{"model": "audio captioner", "encoder_fused_qkv": false, "encoder_kernel_size": 31, "decoder_width": 128, "decoder_parallel_block": false}
Rows from block 8 of the audio encoder of a small audio captioner, named by matrix and row number. Rows with one number belong to one neuron. Each number is 128 + 32 x the weight over its row's rms, rounded and kept within 0 to 255. All counts start at 0.
After each neuron's rows are labels from the 100 clips, of 14976, where the neuron reaches its highest value: "peak on" is the class under the peak. Only what is clearly more common there than usual is listed. The data: synthesised sound scenes: up to three everyday sounds over a background. In brackets: how many of the 100.
# fc1: second MLP up (encoder.blocks.8.mlp.fc1.weight, 960x160), inputs 0-79
# fc2: second MLP down (encoder.blocks.8.mlp.fc2.weight, 160x960, transposed), outputs 0-79

fc1.396 [135 137  79 146  80 139 113 111 114 174 113 117  92  85  68 108 126 111 110 132  97  88 129  77 125 123 147 128 123 186 131 167  80 174 155 105 169 142 137 162 140 144 128 212 132 170 118 169 131 130 101 131 174 101 116  92  92 161  68 105 132  93 143 104 132  94 180 132 101 168 149 144 114 189 144  94 125  74  88 148]
fc2.396 [130 159 167 156 123 110 113 138 158  91 125  69 192  99 174 129 159 141 170 113 124 162  75 155  85 121  92 136 118 135 175 188 132 125 102 160 130  93 162 135 139 155 117  74 140 132  91 118 106 150 149 121 106 201 151  97 166 133 173 153 152 122 132 120 110 105 193 131  71 166 126 150 134  84 155 166 118 101 158 107]
peak on: speech (93)

fc1.115 [141 160 148 135 144 163 158  75 117 122  81  72 143 120  90  91 146 100 142 147 151 163 150 150 187  92 131 157  83  79 166 138 126 118 102 111 105 139 135  92 149 156 150 146 102 117  67 121 180 120 135 117  66 135 131 107 126  86 113 146 174 201 117 106 198  67 115 143  89 126  64 129 118 137 107  93 209  98  90 145]
fc2.115 [113 163 186 141  46 112 113 127 140 184 113 150 138 101 138 174 105 168 142 175 130 134  85  87 127 157 157  97 128 153 152 153 109 105 131 155 130 225 104 136 110 178 109 151 181 115 122 111 138  96 127 119 115  92 113 119 164 146 106 138 154 156 184  90 143 211 144  65 153 146  57 156 144 131 117 117 123 151 173  91]
peak on: whoosh (97)

fc1.606 [182 101 132 112  66 144 119 138 142 209 173 138  82 126 103 130 138 111 115  60 127 109 156 105  94 108 138  94  84 207 124 205 132  85 196  61 108 137 145 213 126 129 151 123 111 133 109 113 137 124  95 145 167  93  61 139 145 196  73 138 100 141 104  86 173 154 197 133  64 192 111 154 158 184 116 135 137 115 130 106]
fc2.606 [155 167  91 105 111 119 163 132 117 113 160 123  95 156 158 113 120 111  88 118 182 119  83 135 109 176 112 178 146 102 100  91 108  84  54 132 170 146 133  80 136  73 101 126 176 164 168 109 106  72  93 106 104 138 150 161 119  82 119 133 184 137  87 167 123 146 170 105 132 151  50 122 188 119 115 154 141 157 150 106]
peak on: water drop (89)

fc1.733 [134 125 112 162 126 104 103  84 139 125  99  92 151 151  96 105 155 118 162  90 115 128  84 140 123  79 140 137 144 163 149 194  99 114 107 120 179  94  92 201 154 123  84 120 174 140 146 128 147 124 145 114 128  89 176 200 166 106 100 112 108  84 156 161 102 188 136 136  77 160  49 122 115 123 101 113 136 117 123 118]
fc2.733 [130 140 139 137  98  86 111 139 139 125 142 113 166 142  95 125  99 154 128 115 135 114 145 118  97 119  65 170 140 125 137 119 118 137 148 150 153 159 100  58  31 148 167 137 130 138 158  98 130  86 139 145 101 166 152  41 174 107 161 146 120 102 149  90 128  82 132 128 146 141 118 142 136 119 168 139 131 154 141 151]
peak on: speech (53)

fc1.728 [151  63  89 151 162  96 169 165 124  81 139 149  99  97 154 185 121 134 136 102  77 116 142 149 136 180 163 143 114  53  60 129 146 175 123 217 118 128 128 131  73 176 124 112 153 123 161 158 149 126  90 117 159 113 227  74 152 120 113 101 163 104 161 117 165  92 137 147 106  82 135 135 123  88  86 102 120 199 151 119]
fc2.728 [ 89 157 109 167  99 149  86 156 155 136 119  75 130 209 133 114  86  91 152 157 112 108  93 105 119 108 119 193 154 135 110 132  91 150  92  74 121  79 118 116 136  99 163 196  99 138 124 149 139 143 155 178 199 139 109 127 112 101 115 123 126 132  91 131  74 133 124 159 104 165 152 135 200 106 177 202 180 158  84 168]
peak on: speech (32)

fc1.453 [159 177 132 147 138 146 166 151 136 112 171 169 178  78 128  75 147 116 166 121 105  99  90 132 118  74 103 123 105 174  86 119 108 156 206 109 166 131 136 136 113 125 118 195 134 146  59 138 172 138  92 106 130 145 132 130 143 146 119 121 139 101 168 145 126 141 139 197 128 139 164 121 138 145 136 107  88 160 149 126]
fc2.453 [129 103  86 106  98 132  95 131 142 126 170  71 149  92 103 156 123 100 149 144 122 125 111 100 126 152 121  69 138 132 101 127 133 149  36 126  39 116 168 187 168 128  78  94 135 146 164 175 136 131 140 122 161 151 139  53  75 161 187  85 112 101 103  91 122 132 118  68 146 151 114 126 121 114 106 154 169 129  58 158]
peak on: speech (63)

fc1.382 [158  69  99 115 113 102 136 147 137 122 127 142 135 150 140 112 139 133 120 135 214  91 122  98 126 182 119 201 140 113  67  85 194 107 138  58 193 185  55 185 115 142  86 131 116  78 118 179 114  99  75 106 142 134 197 110 107 125 116 135 149 151 136 160 160 142  69 161 126 130  97 153 135 145 173 151 163 139 125  44]
fc2.382 [ 80 190  96 168  88 153 111  98 112  92 195 117 119 124 147 136 133 139 144 124 141 134 145 144 170  77 180 113 101 157 169 144 114 145 119 150 100  45 158 119 146  45 128 158 109 172 137 131 108 114 187 119  95  78  80  77 130 123  71 118 127 168  70 105  93 140 145 151 135 105  84 132 170 105  89 124 128 101 123 122]
peak on: whoosh (33)

fc1.367 [106 113 126  62  78 162  88 141  98 142 180  85 133  95 110 173 125 111 133 112  83 133 198 201 135 108  97 134 129 130  89 111 120 144 144 104 110 173 110  88 118 146  91 122 145 142 171 113 151 104 119 113 165 135 107 134 152  98 105 112 179 154  87 104 117 121 107 111 125 120 135 172  69 134  65 215 126 159 157 108]
fc2.367 [109 186 134 157 190 103 139 145 124 158 143  80  65 206 171 133  87 143  86  95 116 167 102  90 121 178  58 134  87 108 166 115 166 134 157 162 118 137 172 123 154 145 180 169 100 134 109 140  99 127 164 116 134 106 104 103 117 104 113 182 139 163 142  40 123 108 101 179 206  98 140 129  82 106 104 161  75 130 170 120]
peak on: ball bouncing (83)

fc1.119 [168 109 158  98 103 139 119 101 150 150 175 123 147 125  72  80 177  77 131 163  87  62 134 105 131 144  81  94 146 173 154 167 151 134  75 103 103  87 171 202  81 109  62 144 129 142 137  94 147 138 113 164 112 123  78 172  87 128  76 182 188 134 121 142 174 103 158 147  97 148 157 129  84 166 126 139 137 154  73 112]
fc2.119 [124 166 149 186 128 149 177 103 169 184 119 116  60 118 188 149  70 152 162  94 103 142 159 106 128 114 113  96 137 147 128 129 100  96 105 140 150  91 186  63 142 103  91 114 118 140 138 144 112 132 132 162 176 121 179 157 140 135 129 118 137 120 126 133 111 159 163  74 120 135 156 160 123 183 148 156 133  60 219  64]
peak on: water drop (65)

fc1.434 [138 126 154 112 112 118 117 118  94 168 149 121  97  69 120  78 130 142 123 104 140  96 151 129  98 109  85  43 102 129 140 114 148 143 105 156 156  82  88 177 133 153 165 152  99 137 167 143  77 102  94 157 138 163 129 155  90  96  95 111 111 102  79  92 152 127 111 123 134 153  68 187 131 149  92 140 153 131 179 150]
fc2.434 [ 94 147 107 202 103 108  58 179 102 127 166 137 112 137 197 147 124 135 153 141 129 134 110 121 144 135  91 133 225 124 121 106 126  37 107 133 169 165 133 125 127  76 108 134 106 147 113 112 192 118 127 128  86 183  69 108  86 199 173 140 138 140 123 150 110  93 123  97  65 161  86  82 134 131 147 109 119  95 178 131]
peak on: water drop (89)

fc1.416 [161 112 173 116 108 156 115 166  91 118  98 138 171 108  80  92 152  49  80 123 105 135 148 129  83 109 162 139  99  59 102 172 162  94 113 140 152 151 146 111 118 139 130 161 118 155  89 132 135 131 135 152 180  93 149 139  90  84 173 174 154 146  92 140 143 205 146 135 149 130 172 128 154 163  92 123 119 143 118 125]
fc2.416 [135 148 102 100  99 123 112  87 179 162  95 116 134 195 134 113 119 140 156 158  82 137 148  98  98 138 107 132 179 125 173 121 127 152 148  78 176 160 160 136 161 163  96  53  97  69 169 162  67 224 121 128  90 172 113  69 208 158 116 153 174 171 132  66  98 108 126 128 138 120 145 192 107 138 120 168 103 143  96 127]
peak on: speech (88)

fc1.13 [ 89 113 189 159 133 125 132 149  81  78 193 160  75 172 126 163  48 151 119 119 140 111 167  93 141 142 132 133 204 122 125 116 128 123 170 143 102  92  98 134 145  81 151  87 147  95 166 107  79 141 111  92  98 129  94 126 153  97 139 166 109 170 115 116 160 171 145 131 123 144  75 103 118 159 139 165 159 119 147 123]
fc2.13 [ 91 146 162 131  96 100 169  93 142  80 112  89  41 154 155  93 109 100 119 147 107 117  90 142 133 192 110 172 137  94 125  93 125 135  85 112 144 116 103 105 160 133 101 167  85  69 122 172 183 135 113 148 142  91 119  96 182 132  99 130 179 126 174 101 143  53 185 117  93  69 105 196 105 172 168 142 163 188 147 114]
peak on: glass breaking (85)

fc1.236 [120  85 118 133 152 111 138 131  94 141 182 123 153 125 157 163 194 109 105  87 126 113 132 139 124  95 113 141 127 148 142 105 101 119 156 132 108  69 139 116 118 231  91 119 145  90 170  92 116 121  98  98 165 109 108 133 122 159 137 195 144  95  82  63 130  63 115 157  61 120 149 141 163 136  96 145  84 133 160 153]
fc2.236 [145 173 184 113 166 171 135 106 116 109  55 159 119 186 119 164 132 109  86 172 123 146 130  96  74 129 124 147  87 107 131 121 158  91 137 141 215 150 117  91 124  63 188 151 124 190 145 123  77 134 129 114 166 114  86  96 103  97 132  97 160  85 133 100 155 149 137 185 135 143 128  72 133 112 100 151  78 125 175  89]
peak on: ball bouncing (80)

fc1.429 [163 144  93 143 136 151 190  90 109 151 170  77 100 150 120  78 141 161 117  79 140 103 115  89  94  94 145 119 152 149 136 139 129 108 123  70 161 156 146 156 132 167 165 194 151 125 141 114 112 140 103  97 126 127 137 135 152  85 121 174  97 137 129 106 140 182 137 113 130 156 124 122  85 201  97 125  84 169 175 143]
fc2.429 [174 149 128 107 125 118 162 145 134 125  94 145  59  64 120 163 129 116  88 143 148  84 160 128 105 164 138 185 107  88 160  65 187 155  63 147 148 166  96 134 154  48  60 128  96 113 123 113 114  41 108 137 122 167 162 119 131 101 128 185 197 141 108 126  93  75 177 147 118 147 112 136 162 124 182 181 143 142 154  99]
peak on: water drop (81)

fc1.459 [146 130 139 114 109 111 106 138 126 197 126 116  90 117 124 101 111 125 103 130 134 118 154 147 129 129 111 105 170  96  83 179 119 115 121 110  99 144 162 199 129 113 165 135 147 148 139 159 164 123 160 179 111 153 191  91 104  90 112 153 131 139 123 124 162 111 144 143 131 181 111 111 157 196 130  87 171 160 168 140]
fc2.459 [114 119 123 178 115 137 145  82 118 115  76 139 157 126 113 179 149 158 123 123 169  70  62  90 139 170  96 114 123  93 143  66 135  84  94  38 193 109 158 107 103  91 104 144 139 161 103 127 129 157 139 173  76 126 150 139 122 174 155 133 126  93 117 112 124 148 136 120 188 116 124 115 140 142 144 133 191  91 131  84]
peak on: water drop (87)

fc1.110 [ 71 155  94 131 129 135 201 130  82 136 182 153 122  82  87  87 143 136 121 132 137 160  78 111 134 159 111 109 146 116 129 153 189  98 125 158 132 145 148 133 139 132 166 213 114 144  62 150 147  84  98 165 117 127 155  61 167  97 161 102 119 115 114  97 200 114 140 125 112 178 110 122 146 109 120 102 165 123 110 200]
fc2.110 [125 156 103 140 113  83  79 140 147 104 101 141  31 104 185 173 137  89 154 105 139  92 177 160 144 102 102 102 128 113 146 159 107 157 117  66  91 119 108  98  76 135 104 138 119 142 107 147 189 152 154 126  91 149 162 145  86 231 137 156 134 129 110 122 122 165  97 114 102  80 136 120 166 151  96  90 149  95 143  91]
peak on: whoosh (96)

fc1.326 [156  78 111 105 100 170 159 142  41 138 149  94 152  84  82 130 112  86 110  79 137 129 176 111 142 153 118 117 151 121 162 129 118 160 169 108 108 104 122 114 172 124 134 167 165 197 116 125 167 135  49  73  93 185 123  78 153 143 147 137  92 157 126  85 144 129 138 101 186 113 141  98 127 131  94 143 182 194  76 188]
fc2.326 [160 116 181  90 120 129 109 159 104 127 130 188 101 104 138 129 115 147  83  62 118 104  99  77 204 131  78 154 183 167 102 100 147  86 101 117 134 145 127 139  50 120 172  89 116 157 129 136 177 166 157 118 155 159 146 115 104 115 173 159  65 102  51 186 180  93 141 123 100 131 132 131 117 101 130 143 194  93 124 110]
peak on: glass breaking (84)

fc1.691 [138  38  74 183  80 197 138 148 143 105 190 179 142  86 105 122 164 174 100 101 123  96  56  74 146  77 105 155 138  93  93 141 124 168  88  89 109 131 143 117 154 126  66 143 185  89 138 159 166 165 143 176 151 131 190 147 159 163 124 136 117  68  83  91 103 122 114 127 103 146 102 140 130 169  94 146 121 101 107 113]
fc2.691 [196 126 127  91  95  90 179  86 134 132 187  96 149 113 133 173 128 123 158 101  88 171 186  54 138 133 108 142 111 126 173 130 100 138 121 127 103 162 176 129 169  99 147  71 124 219 103 138 100 125 131  74  94 106 124  98 137 130 142 109  78 134 160 159 190 114  49 122 138 113 133 164 108 122 167 179 120 141 158  86]
peak on: speech (66)